From a checkpoint of a small image embedding model.
Model: 9.96M parameters, 64-pixel images, arch pvt, depths [2, 5, 5].
Data: trained on drawn human figures in many poses, 97500 training examples.
Rows from block 6 of a small image embedding model, named by matrix and row number. Rows with one number belong to one neuron. Each number is 128 + 24 x the weight over its row's rms, rounded and kept within 0 to 255. All counts start at 0. Numbers have three digits each.
Before each neuron's rows are labels from the 100 images, of 14848, where the neuron reaches its highest value: "top examples" is what is common among them; "peak on" is the class under the peak. Only what is clearly more common there than usual is listed. The data: drawn human figures in many poses. In brackets: how many of the 100, against the usual share in percent.
# fc1: MLP up (model.blocks.6.mlp.fc1.weight, 576x192), inputs 0-95
# fc2: MLP down (model.blocks.6.mlp.fc2.weight, 192x576, transposed), outputs 0-95

top examples: splits (35 vs 6.2); lying (26 vs 6.3)
peak on: leg (33 vs 1.9)
fc1.457:103131128136158125097129188102123169148090179087105099103139134081124135112082098133145139159117124137120155083140136106119107154146110102122152140120102142113118155121128094105128095153182135119104100117145150148135101157135143151092148186119074147137144143132154143150103135143092135166
fc2.457:126113125133143142118116117107108124147156128136163184146120089155107121180131115125134096131181142098145128137118149159116146106117127150124113114155146099128137080115166153140138139137141150112139139148112125144120161085131115094154138097106098120094092130132133108160172133141160164074

top examples: brown top (31 vs 8.4)
peak on: torso (47 vs 1.8)
fc1.9:112133096142136135147112115117135138151118091179151164151110123108081134138084119132190139144115128155143163155153146099122151120142137125112129135171154112106125061197140107089137131138142144139102132115061133124103115123066133111127165107120117122094146125126113083157176127149112132103
fc2.9:112081108142141158146150143127096091128154137170144123167096119170096120150137115146175161126118114107134125172119155094161168130126136139112119141127148100132133075180123162124088134143138149102119120134097154129095109127115129081125167085134114137107153134115113108132159094141149142091

top examples: grey trousers (30 vs 7.8)
peak on: leg (39 vs 1.9)
fc1.221:125131090156105128119124116113102132145161153186094082084144149100136111120140114115097144113080142164140109103130125108123144146153138171126084145134169128123114133136138135136157142116100117098176094139109129160098137111121155116156124121155121129136106127149122115135129080168156123143
fc2.221:117101118086104128152137083137091093148113131128130099029118148121131156130062144128090125112111128087121136111089082127103174090135137125119115157133107068110136141143135107108122132140131131136081101123085140140085138151191126153141130115134136109134132118124124113152086161146136147135

top examples: yellow trousers (39 vs 8.5); star jump (31 vs 6.2)
peak on: leg (28 vs 1.9)
fc1.312:103140156150144144118128089111138142146109121081100100096142145136107134068104145117159119095079138146132125137146153112098140124148106114126137114093091151103135110142117116129113104131133091122115105143138136129176089132144166104105134152132134128136164135145117143118112149127096147149
fc2.312:116108129102120153104110124130154111125158130156114121169158127184093154108130174132156090103094161109132124209116082143061140124112142126102095106102111074111101119087120177100113138122130142194112143116112152095144158124104144098153116111128118137184133144129133140128134131131110133120

top examples: star jump (30 vs 6.2)
peak on: leg (30 vs 1.9)
fc1.403:130078119140107164137147118096159106128103098112149131126152113152122150133100150147061125115141106139137101154155100108152121129140059150113156125093127163133130132147076117095086122122122130120051147140114132151191122166193133122095118116154131118146099143125124133120159119105138124102
fc2.403:132129098145113094138128144136160098131193117131139119176092077121145139122137137121146114079159143139141108143135077155104122131080131159083122121141131124130132132125097109115124120143130119157126144116127132081114184096112148153135133141122119135151097141122138176117123151091139132112

top examples: star jump (38 vs 6.2); pink trousers (26 vs 8.1)
peak on: leg (30 vs 1.9)
fc1.3:126129132126116146147133135150092155160116162110147083111122117123152135129106156109094099092106134102118168128133094142127144141134138103095137155135132080103136118149088141134148129127145133122106146152087091119094159126154132123124178117136125183141093151079124170119121111097141160082
fc2.3:134149124103123141123108143155132101126127149112120132171078104137113135123146156131136130110136121081117131101108093153100144136094163091091128148134129109127128121172178143111083137142131113168136146128176123109094142082168113147126145104117122126107155117117130138132113174083104139132

top examples: blue trousers (33 vs 8.4)
peak on: torso (29 vs 1.8)
fc1.218:165160115138117102111128145159109111139137103140134134185137130130117106175134124107197145167159145121128169160161089145121129096140153113133167095136139086128101121138145157157198116116134167146119141095113169105095130118094152167139113149110143165098147134112103128127113143134129129143
fc2.218:120158104113150132166137099103092150126159111112151118135119108110130117157149142121068116134152153106110094057156162174123111095152160129113121167153132141130127110136101115125141147131155112155182118119138108169101175129149098143135132163127105110132114116114131124157116123144105144120

top examples: green trousers (37 vs 8.4)
peak on: leg (34 vs 1.9)
fc1.35:140149101151130103137087124141118184100082117158124108107141176137146139156148131138137120159096136103164162132134106159110143146143105103111134153129148138138101175155085124151133144082113116116134144079130122085091166118079086164158098141134119094113143096121134107120129140121119071142
fc2.35:133101101124130115136107111133129087144179128175118132156052120112145126141128154125149137143115140120118086129112081170081151113105159130111093149142136115119113142143117130100128144138135146189150131106134140103100163081110136150177131124113109138125129140131139135128111113142113119151

top examples: white trousers (34 vs 8.2)
peak on: head (42 vs 0.9)
fc1.315:126136127124143101139151145107112112125114144073129078126103120136160122159131082132083142141148127153104113083174145138148099126150136132099137162141126137158143164088144100157100112135124144123129052112162135174139125136132129175113122212147127130103143124143136155135103140109130157147
fc2.315:120130142136132151140143123120123144131114096122128143122147133118118132130132131134116200111121068147137133131116157074188139129119118126167180108142118128130140116163129155132123119136134100099119149147111114127135093155135136114104154094128121124124136126124111129127135126124144125100

top examples: teal top (27 vs 8.4)
peak on: head (44 vs 0.9)
fc1.199:132109116148145093134145146099123135146136125132134162102161135138141114144116137126097151170130153149137083174118121112116142077114126107148122087166135076133109127115115131091126100118163115159149145130144121102110124128103132142149102192116128135174109137176144156122134116163109110175
fc2.199:132143141079121141135078137154144131116070142144095148159093118173117112109148127142176109116110104076125132138112140109115133155116110130097110083109120158126146112168179126137048114142165109121162139168116107133114085105121131128119163075120131148109151132108124091115126128142110139118

top examples: brown trousers (49 vs 8.2); blue top (28 vs 8); red top (27 vs 8.5)
peak on: torso (34 vs 1.8)
fc1.539:106144144137136114192157072156136104146133101117140111125130157137102092114128157144140126155077120112075146111134133124150126121105119110156156146131143132140112164140083145137097131144117131148126118118147134093140095150110128140115124137160164134151172140116105119121070098086117085162
fc2.539:102171166118123092134131125132127142118103117102105106088143150111163105092123123117069115135103129136102117085137117115153080156148103109160156137107113173138112187113092097132147137135117096128130122113145078137138105151140121167120117141174151161157101148116134153112067127109113137173

top examples: yellow trousers (31 vs 8.5); purple top (28 vs 8.1); green trousers (27 vs 8.4)
peak on: torso (27 vs 1.8)
fc1.449:100133122163150087123110121135085147129121134133144085135120227150124133107103089115186143145118142108151182147137145096111171161159136110126139153093099120130116156190109126165086118147099090103133114101105145091108105118089082128126151138157103121121170163131138118140119117101111121147
fc2.449:124110112090127122142086074137149107144176087136130143158084114152127148145107172125123129131111122105106122130116084165119132099110153114094136137128153114118115120121124136124128151140118147200123121119150141125106157092139132148161131124129127132133110138125139128131115155116117143139

top examples: black trousers (49 vs 8.6)
peak on: leg (28 vs 1.9)
fc1.286:147147084147137160124141121134144159133208112115135118133141118127139140150093091130126111133140115125132111141154156133144075115183088143105115116132128121094117118111095107141138133112165146105073114142131123110128171145098131155129132132113151118103113147144095124121160104156113154115
fc2.286:117116105166135113135127127109122132127195159122101146159075143166148145127123132150166130151094136171143120111126091149115141126083122144098111136126116130122138120134093131117177149119134135183106091139139156103096158089135119132178133131135130126143107138124134140147134124140117132127

top examples: splits (41 vs 6.2); squatting (28 vs 6.1)
peak on: torso (64 vs 1.8)
fc1.14:124143123158140095139116097128146101145114099111151119176096132127136109141142135127130130185116121165052104088187132133134118098134141116135141122146144173127114154132118115148093116142123144141150111121171134119116112130090124170122124138134141137137138127136133106136060092098109108173
fc2.14:115120140121127148146146126116134110130113110110156141103167115142130121122124130116119204102139064134142129136122166088198113122145101143158175113133126127130146125115130141136119108136131125075111142140116119143150112170119131108087159107135119130144143127125122141139135144105130135109

top examples: blue top (45 vs 8); grey trousers (38 vs 7.8); teal top (29 vs 8.4)
peak on: torso (32 vs 1.8)
fc1.33:116141133136135113164119093129165116171130080156173137147132133154103107115148166130150143162104132098080151151149157097154118130116111111162134122116165152137114147132088117092133107171131150125129161106119133114137103162074146115113157104124163125147128144144125051144095097127145098173
fc2.33:104140151115139128136136152110154151157064121127103106125165142132147111084166113131098164133086117143106132140129156076170117145147120117145149101095146172147116151144098122131117085168126099100151124123116113125148085201124153130101159115132131136147122151150133108126092094137128133141

top examples: splits (38 vs 6.2)
peak on: torso (75 vs 1.8)
fc1.252:124165126181141098137109078123101133141126098114145138132083167118136155145071129118137122170113143166092135126198120117115119095132160106102137148173126130116101155144144100144115126139125156169095111087146136131094109118081132182115139164135133135112136126130123114137096145096122134160
fc2.252:123133143121123147156150113122127112128120111111160124081150113140137120122148144118086203096125087115147119134116157088199110132122097143162163134126126138135146126134109146134114121132112113081117151138123121126155111160119121110094147107132138130130137130125130139134141149115156132113

top examples: bowing (33 vs 6.2); red top (33 vs 8.5); yellow top (32 vs 8.7)
peak on: torso (45 vs 1.8)
fc1.153:112140165105171160130155143100109136142092132113130145108172100114129096156150121171102097116146111114156111113127125133134107151139091121147136125100087155177164120116132113127125132140155086123145168138139113151146141148161161126111125107162067094147131173096073143113150111112118134100
fc2.153:138092103109095158120096101128169139137159117141155116113155102147113161129106169092140173109129119111121156167102115130107163091139125110103143113128177092092110112112116160114167109117103170121082106116082149136111162145135118086120144105097147133145121097143167118145143146149139143114

top examples: white trousers (64 vs 8.2); white top (41 vs 8.6)
peak on: leg (41 vs 1.9); torso (31 vs 1.8)
fc1.101:133120174135118179096135153140116125127120132154109161115148139135164135078138104115112134117145119143191119185080113104140135160131101147153124093106083121168155153151165156132138113122098091107081171153104091104123097139144158117119119089134153106142098138152105147082148151149162134123
fc2.101:112130130148141138111151206102119147124064143133122113125163142115151111105128066110130178156120099160125141160134175046170136155155110121138150090132133120132108140124139111126110085144147129071136120113125126145139086197102125115086172128138104160140118129136155142138096073139137143131

top examples: grey trousers (28 vs 7.8); black top (26 vs 8.1)
peak on: torso (34 vs 1.8)
fc1.513:136138123125117073141095122176138130135132137145114130145112171130148153141111141129169168147139143131129100081115142145114126114097146120116137161142133089111137145095166113119153121122114086124128091120144129149075160118099098158135108152122128120100105139109132125117121169134127108134
fc2.513:111137136108128134168139133128096151123077087113152131089143146121133125158125070130082133163159101092118131098139184128168124121201119101148158160144152111147138138146101120173163129124115114103120123122106104128118129168184107130137134168150119120135109134133110097137119103132144149147

top examples: red trousers (67 vs 8.2); teal top (35 vs 8.4); splits (33 vs 6.2)
peak on: torso (30 vs 1.8); leg (25 vs 1.9)
fc1.337:136141139145126125126111095163094171121143111120128132147121074102126126123152120072125124109142117193152109107167133144123146102111126149126150123123164159102109158148118158163138125094077116127135122139125078096149127119161101124129115135136113141115105103133128147129105146149171164107
fc2.337:170137161151120117114152149104127126167105158102158156111114139145182148117159091151086099130182155119142102134163152137143120120102124159120104122115116142172173131122149103160155089150131118123140149158141147124145140124132174123136109130082138084101121145171118107105160126129145109139

top examples: white trousers (83 vs 8.2); splits (29 vs 6.2)
peak on: leg (76 vs 1.9)
fc1.52:151131145125120170132140111161133112096148111119097170114139185154146161086100150143110102120100115157137083137094114132127123137121118131140118118116094140139139161138125140156131149090122099151102154147146122104141130114188148134139075089151153102167122115109079166062126141092105083117
fc2.52:104154139142137114111117134090090127146116124102145162111099095148169108142125085097090126141151157120136101102134153122131117134121121144144114135165123125118121129124122105126135128154137137090135129135119079144132149099124112125141162138114095153120070152144175136173104122132178189131

top examples: grey trousers (31 vs 7.8); yellow top (27 vs 8.7)
peak on: torso (39 vs 1.8)
fc1.353:145150148119094101151146102159159098145146136123142088142091141160141139097117160115130097109107162140097109136146110157136133119123141140075099164120130126143140135110130105111108153126070123157100098121149116151143122135102124111120082128149209130134137136134125130087106139114138129164
fc2.353:135128163086114111173127053170156087137164099139150115131130129181103115121139187135122126120110126103102122131133101152151122101129147144105145170087138134143146159096103160150117149121082134151123107132126124110146121133141121138138085115139179110125139128134107104117125158090131116151

top examples: orange top (40 vs 8.2); orange trousers (26 vs 8.6)
peak on: leg (25 vs 1.9)
fc1.180:107090141074144155112151152081117104131118154159115122072171114106127126130162124130073142142136147118144107167112132124088144151193095116107087153110111108125154117118107168125103126133135158100087139150133100105073154159103108112150141092134120130154132147114141150169152116135092177175
fc2.180:125121128124110146140076107145143172136128110142126151114070110109125150110168135144128105131119124114131129085109083165088144119086146144096098144159144146117125132171131143141109141119132110173137100152110092112135146085171138156172115121117116136120105126137138110124114136131139151125

top examples: red trousers (31 vs 8.2); teal top (30 vs 8.4)
peak on: torso (29 vs 1.8)
fc1.164:119132132132142113129134090157136114130156139074131116133132084129115136137163163112133103131142098126115102096141125158127119085116099155112179130116181179123162152132108151187138139126097140134097119190162092105178146118198128122124102112133128113147128110131119110148086161137152193123
fc2.164:118120096142137128127110105132127133140186119147114117177074134124123150136118141128170150147116142117105131124141094169071160112120165121087100144145135105113112127155114139132136143134132145191132097128130153098091154087140132155174139144129117135118129141137128117131118128136121129140

top examples: green trousers (67 vs 8.4); red top (31 vs 8.5)
peak on: torso (64 vs 1.8)
fc1.535:093153127113151098145124087164153113127127101120132134167099120120107107139120175137134101132103151123127146147170079160127114125096166121094137144142147104113112136120157125106141168136121129193119153079144145096107139123102114179130101173173157164109116173110101160130107160108138105152
fc2.535:077149180093148097184136087146133122124119100151117113123118123128099078117162163130112120109101110139133113126143099121148117145115128146130161156091120152135119155122116160131088158138105090129151122119118094103164090147119106140118130128191148149115128154096108142138114151098136132142

top examples: blue trousers (61 vs 8.4); star jump (27 vs 6.2)
peak on: leg (31 vs 1.9)
fc1.103:135134124091108106131137143134183090133148139154123144136128092172143126148175149136121137123141126130125087122137088179148094119123146149134170102135148098119119155112162155129145115123124157091144115134139131092087162131111134118105113143113117117149120148122130154141113159070146109123
fc2.103:125129159109120176151129127128103182114080092112092132092175123124141142131171106127035143120092139097138077105100149132132165110155129103130132131148149133140148135175109128154058115118140111141127108129127080131143130166186123144120114160138101138126132119151128113125126119137117177133

top examples: white top (32 vs 8.6); star jump (30 vs 6.2)
peak on: head (33 vs 0.9)
fc1.413:122113134157131113150156124133121181119115114103188111161138093111111135126120133100113137106175126113139150104177137167138120106117104109094115155109159160137126120122100129108111134109115123120102162125121145145153168132146135129089102125154138123143085132114114142119173117132140138096
fc2.413:133125098184118093124123110139135166137132134113141106150072109102112151117129136121154162095144122148130118136149133127088175146078144109100107153142132144113121141174116123088099121131124119151148126105113159127144117112128132126095134171116115129111152124128138142126144165142133111121

top examples: blue top (36 vs 8)
peak on: torso (31 vs 1.8)
fc1.492:143073112113148169128155154108119098116150145185120083092136111107121099131196125159138149100110131097154120131075136111132137171126096152178104133103093116145145125128089164104062132117153117077130118145099147129125133131120116105123141113113111113121155144135143123142146102149147118123
fc2.492:104156165120149095158153136099133131150090113109155113101150128124162096102146100124103147151116119135110136114156161096201088145146107140149168129120129158163134180103106117150121105164132119100134116120133097133158101182081144150103147142152127138138112168147132132140091104106141136162

top examples: grey trousers (26 vs 7.8)
peak on: leg (26 vs 1.9)
fc1.425:153158130150147121116115136134130075120105151064096163134105129176132121137129110145122151174135120138088129090101134131151115148139140131144151122164101148128171142181134130159088143127147124096145108177159142084123085068159125169139121134107109117120120111160138110138131163092102116157
fc2.425:129145117110135108123104109142120099135160145150089123178087135139128118135120133133160079171095184098112127113122085191076132123122181127081079147127135106130122135118133112127118155133123148186137088119159136106089156088135127165192108151132134126119117137134127116130106126143124136158

top examples: teal top (42 vs 8.4); green top (27 vs 8.1)
peak on: torso (68 vs 1.8)
fc1.375:124153133138133092132131105123081131118132133082121118123073118116153139166118101120104137145147122172128110093173124147129143085138166128070144153158119085129126150117156147155130126117111134154127051125152124148098124120134113175134119199140120132091113113144130159137116172110117162142
fc2.375:136122142117117138147131121124148132156097116128127139122124123135128136122147135133105203116122086123121128133116159092182140113123140134127164118115141135144151110160134139135140103154119113101137128144117133123136089156152145124124144105106145109112135129146117097129132138134145135109

top examples: grey top (43 vs 8.3)
peak on: head (66 vs 0.9)
fc1.134:125123127148123111143118141116112156140096114186147061130121209086144139100145077136149141115107128130161128162168148116128128173151130124117122142107115162142110179154154098120092109139103095115134119066105139142165108161065135137104147160131113131080193128127138114127126110122122098131
fc2.134:124141157144120133149155097110138148135146099097160141082157116098120134140133134118110187094152094138136140096150177106177105107119108133150167147137131134127160109123119130127177119136128100110108126140103116151147122158132121106100140136127142128115133118129121136142151174129142137107

top examples: yellow trousers (27 vs 8.5)
peak on: torso (35 vs 1.8)
fc1.57:122147182127107165134147129117138088126117127175131119130117104105140111160148129138155123154139116126103179111154088119118113125162099102109124140072110117124146082108136137082178139132131125140124134127125161118071119125120157111133115102135127132170076156099118145111147140131119121171
fc2.57:127095154094124128146103130140122164125103140116144111055090118137115122117110113127108133102099095111152127086112175088117123154138064168142124154140123151123143149116125122135115094130131130053115092132078093171158108137130132109109135130131129107106126126135119106129146154134159151117

top examples: orange trousers (39 vs 8.6)
peak on: head (30 vs 0.9)
fc1.401:104139147135138134136153143162174113126121155124150109072127135139119147127124151146153120130125113116116147158095124127121149138094137092132142140165140099096112139153126125106092138146130148112071121104118129110124111144109132126141140129109133157183168101124107130126120137119099123121
fc2.401:136134087121130090121141146115125099127120117103163144182134092152150135134164126120153140109170147087128126180151134110088113081113144129092146058109111112125130116136095134078162118132144140162165162119135167092116141140114116136133140175122113130160081148139136146130131109174142143129

top examples: yellow top (36 vs 8.7); yellow trousers (28 vs 8.5)
peak on: leg (28 vs 1.9)
fc1.96:152137111153112113118128135128091120115154116133116132118119149140143151154100113118152140142090129125114143106086159123147134133119128106169108148140123111127119154128131147107149150113133131161168079101132123174116089102139108153139101120101149149137123080153151110114091095187150115124
fc2.96:127117093129114132122086130125147120139167103176132134155089099149144134106136146125162124112130141134131098148123065155079154128117132120097110142152122110121117121135117127106113139131136123177122115113100119114110188091114141150148131110126117142141123139130147151127116143110107145136

top examples: black trousers (64 vs 8.6); pink top (33 vs 8.7)
peak on: torso (34 vs 1.8); leg (29 vs 1.9)
fc1.117:119125098125136128158104102136114119119128071190137153121122154117089127135094130145173120137111123149163144186120107115106154126153156133115118124157124098109107115196149128129084146116130140153116114114078149100107130109096113155139140098143107131072171116105090111130144123105122105081
fc2.117:116103134125138138135176165133089081119129167157111129128129122140090108143124108158138130099134112102162125179075125091151151150106149152129136144111102069146148085126147159112089140125134117094135129138105173126120093139147130105110133108147125119085147130106096139119172127121153125079

top examples: blue top (27 vs 8)
peak on: torso (74 vs 1.8)
fc1.509:131091119093116147130137135136125124107159140171109152099154105139118125127139151135142123078131139088194137180070112130117158138113122149129109140102129070128135079125122163100161152102114126124123143141079135112125146116145116069146123102122130122113120126124128138127194143163159136083
fc2.509:120129136120127161158139116117130135129112086118135149089174119134129128121137128122106195106129064143143120133116166095192121118152104143166168109142127136134148124150121147148115111128127109082111133149109103126143115168138130120104156099134116124133134121131113130136134144121138139102

top examples: orange trousers (38 vs 8.6); yellow trousers (30 vs 8.5)
peak on: leg (29 vs 1.9)
fc1.313:117102144172135182129134131099108175123112122103168106104126132123109114094146134133105115105107117104108158154099150119089129109130091134138130117135091183117128111159064118113093110121191078124104148150114114149182127167142143104084143089140125148142150128120122141114121094141132160096
fc2.313:140126140106120148102149155144126112121127124135158151159140095163142128113134148125126101108136143099145176192108112107137118166100112114146160123104119111141113112116133162121141123130101120113119208126141140119167124130137139104097115075116124152118123138118137145101143141090160112107

top examples: brown trousers (64 vs 8.2); splits (29 vs 6.2); lying (25 vs 6.3)
peak on: torso (38 vs 1.8)
fc1.390:170166111112125172130101110157114133110131100103123148124161082145111104189132141109147146147109113093123154107114129128145090142157091093203171118165155131096111130156124151126131159103144148104122152115129093149099137102127094146114130118115104120145110085090124103143123147121139146130
fc2.390:106121142109136108133124091123117125141164113164130117143058121101119119134096168118153143136092181081114125124127097130080150124092134118103095163118114098111106155117085125060152146147143132180127129089100126111113129124121119143159143148138131148134099158126152135156084108156150149175

top examples: red top (47 vs 8.5); teal trousers (31 vs 8.6)
peak on: torso (32 vs 1.8)
fc1.453:103092107119164118154121117157139129101132134156130122189064088119091110143166163136178119146118118162097119109167120138117165110102140140110129126110152136109098135125131180121087127107119143156174109135136160116147113110131087112142120149172120147133139119122118135149110100144118112120
fc2.453:092121138111131156143117099138151119097110094114137118135153104137095110132144162112122190093120054143136122139125128094169116142129106112158183116120129135106106138122137176133098135117126116104126166116124122132144106146126095117093157112161120164153138128090126162147132146089113127114

top examples: splits (61 vs 6.2); blue trousers (33 vs 8.4); white trousers (28 vs 8.2)
peak on: torso (29 vs 1.8); leg (26 vs 1.9)
fc1.112:132102158097121147099129118099168148121108115138086147143139131125094112112168113124187139154135134143124135139106122098108139157131093124082148114099142161109146149136088126115103112109148133147155121110115194109185119152165127139141135124100136155143151117137161133146138110096116158135
fc2.112:111090151072141168141136124116107170117107111146089141112097146144117147126124104149154113171102099133108138099157154119120159100162132125118124159121134147137144144147093184147123108126135117148088097149100106109117135150180135135168135126145106119134118122136122098142130119108081151146

top examples: brown trousers (82 vs 8.2); stocky (61 vs 31.6); brown top (36 vs 8.4)
peak on: leg (63 vs 1.9); torso (31 vs 1.8)
fc1.320:094188153120139075139155135137123140124128145124097136113115129109150112097134127138096075142116176134130108116146089163133115165099145134121106169107110116152129145122126104111145153141085080148144130120168114104137135111137126156163084143176170138111088178118117176111104137107152108154
fc2.320:138145177136117148138139107136133119132109076109118155127142145129140139101145130129096141099112082158126113118117132106164123119123128139162171107129112172144159141171112149175106115127112074127114144161124086111151080157149149142108121068140136123138153130128101129098125146083111123109

top examples: blue top (45 vs 8)
peak on: head (65 vs 0.9)
fc1.104:125137139134139114193135066160128112137121085087133169127159125162106111144135181113117135151103102127084121093170151121155123083113128111171170135128172146123111143122107150162118109140126161145151145117170124120140113142131132130127122119131140126155149120129110115133078109095099099144
fc2.104:120135136163129126141147136118103144137087105103135139114147150099166138102088107119119174146126085163123125120152184055201104119136120128159177107153109144134125162128145091138108091146153132102100134108145098132142081190102151144088151143137119140129140131140116133117088117132135126138

top examples: grey top (53 vs 8.3)
peak on: torso (35 vs 1.8)
fc1.148:132157146126107087136167134117159146126143141099121129106134140105171155075119134106095123130150144138126085101149129154138082138101117125109124145107133149145138184072121073116181109128105126135131102094168109142184144139164139138132100176129177127129094126154142182105098144137156134178
fc2.148:099121107132149114141119128131125109134144133162109126197080141148101118135113130138168136146115129126118120172134098133110153134120195121074107147130138101127108113130146129114103145143132145166140113098136169122093128108117129148140154136151114140105144145109111130137130110109118131121

top examples: purple top (38 vs 8.1); green trousers (27 vs 8.4)
peak on: torso (60 vs 1.8)
fc1.541:099109125092127120145092109127144090121123125174120153102127093157100085142111170130140104148123143113112119168088087125102150103171115135113109094130106095113112103122103126095103157129148164123130118159087126127085147109106114128150128097160127137165096145116105119141113115123111151137
fc2.541:121136126134154122135118093141108121130161143149115119167063130138093129148110160154158069139123172113133119150146091168066163138110161116072071162116106107126126127145139143109093168129128130183134126113140169121103137076117127142164102149148126116108121151115098125126153149126114117136

top examples: purple top (27 vs 8.1)
peak on: torso (30 vs 1.8)
fc1.483:123118081138141108158136116118187107124162122119144114122112125151136170142122144150120121117125121157131130118147134168125095124125122095080131132080149162124145121116115106125162127126105127149105091088153156125168162115142143126132110136132132077142167115104118139129155129111096107118
fc2.483:131112104132127115125105115124146116136201125164133116190047110123136140133150146132158128128127151130124102113144073172073145120097159123086095148141129117120119128120109139112131145130135138189142120116131135107097181067106134159176126141125118134132122143133135136129123126125116133140

top examples: grey trousers (69 vs 7.8)
peak on: leg (30 vs 1.9)
fc1.231:112158091126091110154115124105129136122103116085093122120123144148130148120096104112097115124097106121116125109103142100115129120119134118089166142197153114119105128091095120140161138122162119115124105123107091099090164114149100158128140143136098115141113111098141120133135150060100162088
fc2.231:126161133155133129116109155113134091126109084165097150201140141138131096157104090129196102155095127146109162144113138129124118117156182140149107104131155143123120080183142092139094142122124135113166111148139122117098131170087146149162142068137136152124121123123132112105124095155115166118

top examples: brown top (27 vs 8.4)
peak on: torso (27 vs 1.8)
fc1.203:119089093117140144150151153123118111145140137173147135145142139147126116144113117144173152120128126107150150186122163095150163130134154137126114125149149086130125057143144132103118134138150172120109154123096158124101128142077135074108169112124113114145150141128109103135179078161137112104
fc2.203:122092126138134155146150140133119093133142131158151137188106131182111124131117126137175183116118097124125146179135161080171168117118146137118144137128143105128137085166125160133103120138132142105115129140097150116103084140101136075099165089125124135132148134127115112125159105121134128105

top examples: arms out (27 vs 6.4)
peak on: torso (41 vs 1.8)
fc1.573:136127103148123143131128151142106130115126121152136141144142167133113143143108094136159153109131117097160170179105149098131169126143175124122134109170149092120126075190157136159109125122135131109113144120100145105096124127103126104106162102113104128095164112111111105127194124123120112054
fc2.573:119101134145128141157160135139112097123111115139142134170118144162100126127099127147164168114118084138130140182121147071169164117116160137116167131138119096138142107156140147137075117131138133115118125127104159121116078166111142114091151109142125129118168121113090125113148121097121117103

top examples: yellow top (54 vs 8.7); brown trousers (44 vs 8.2); grey trousers (28 vs 7.8)
peak on: torso (35 vs 1.8)
fc1.430:125114129120138139073113182097114165110119172103113144125114079125130128142118089114124139104180126132177138127111132117111137149125112150093120117141099108104132100117155129111141122114162116096137128145102125147127143106160112121125136170120089141114079127130159176150172172151132179095
fc2.430:125153177115116109162169142133135149123070122121115122108155146112137124085167119141097153109114092150131115120153143093186121137118125138146168145097117167159152156136108125138114100127112071118161133128123113112183080191138149132109114133150156128138154130131103147094119127105117112139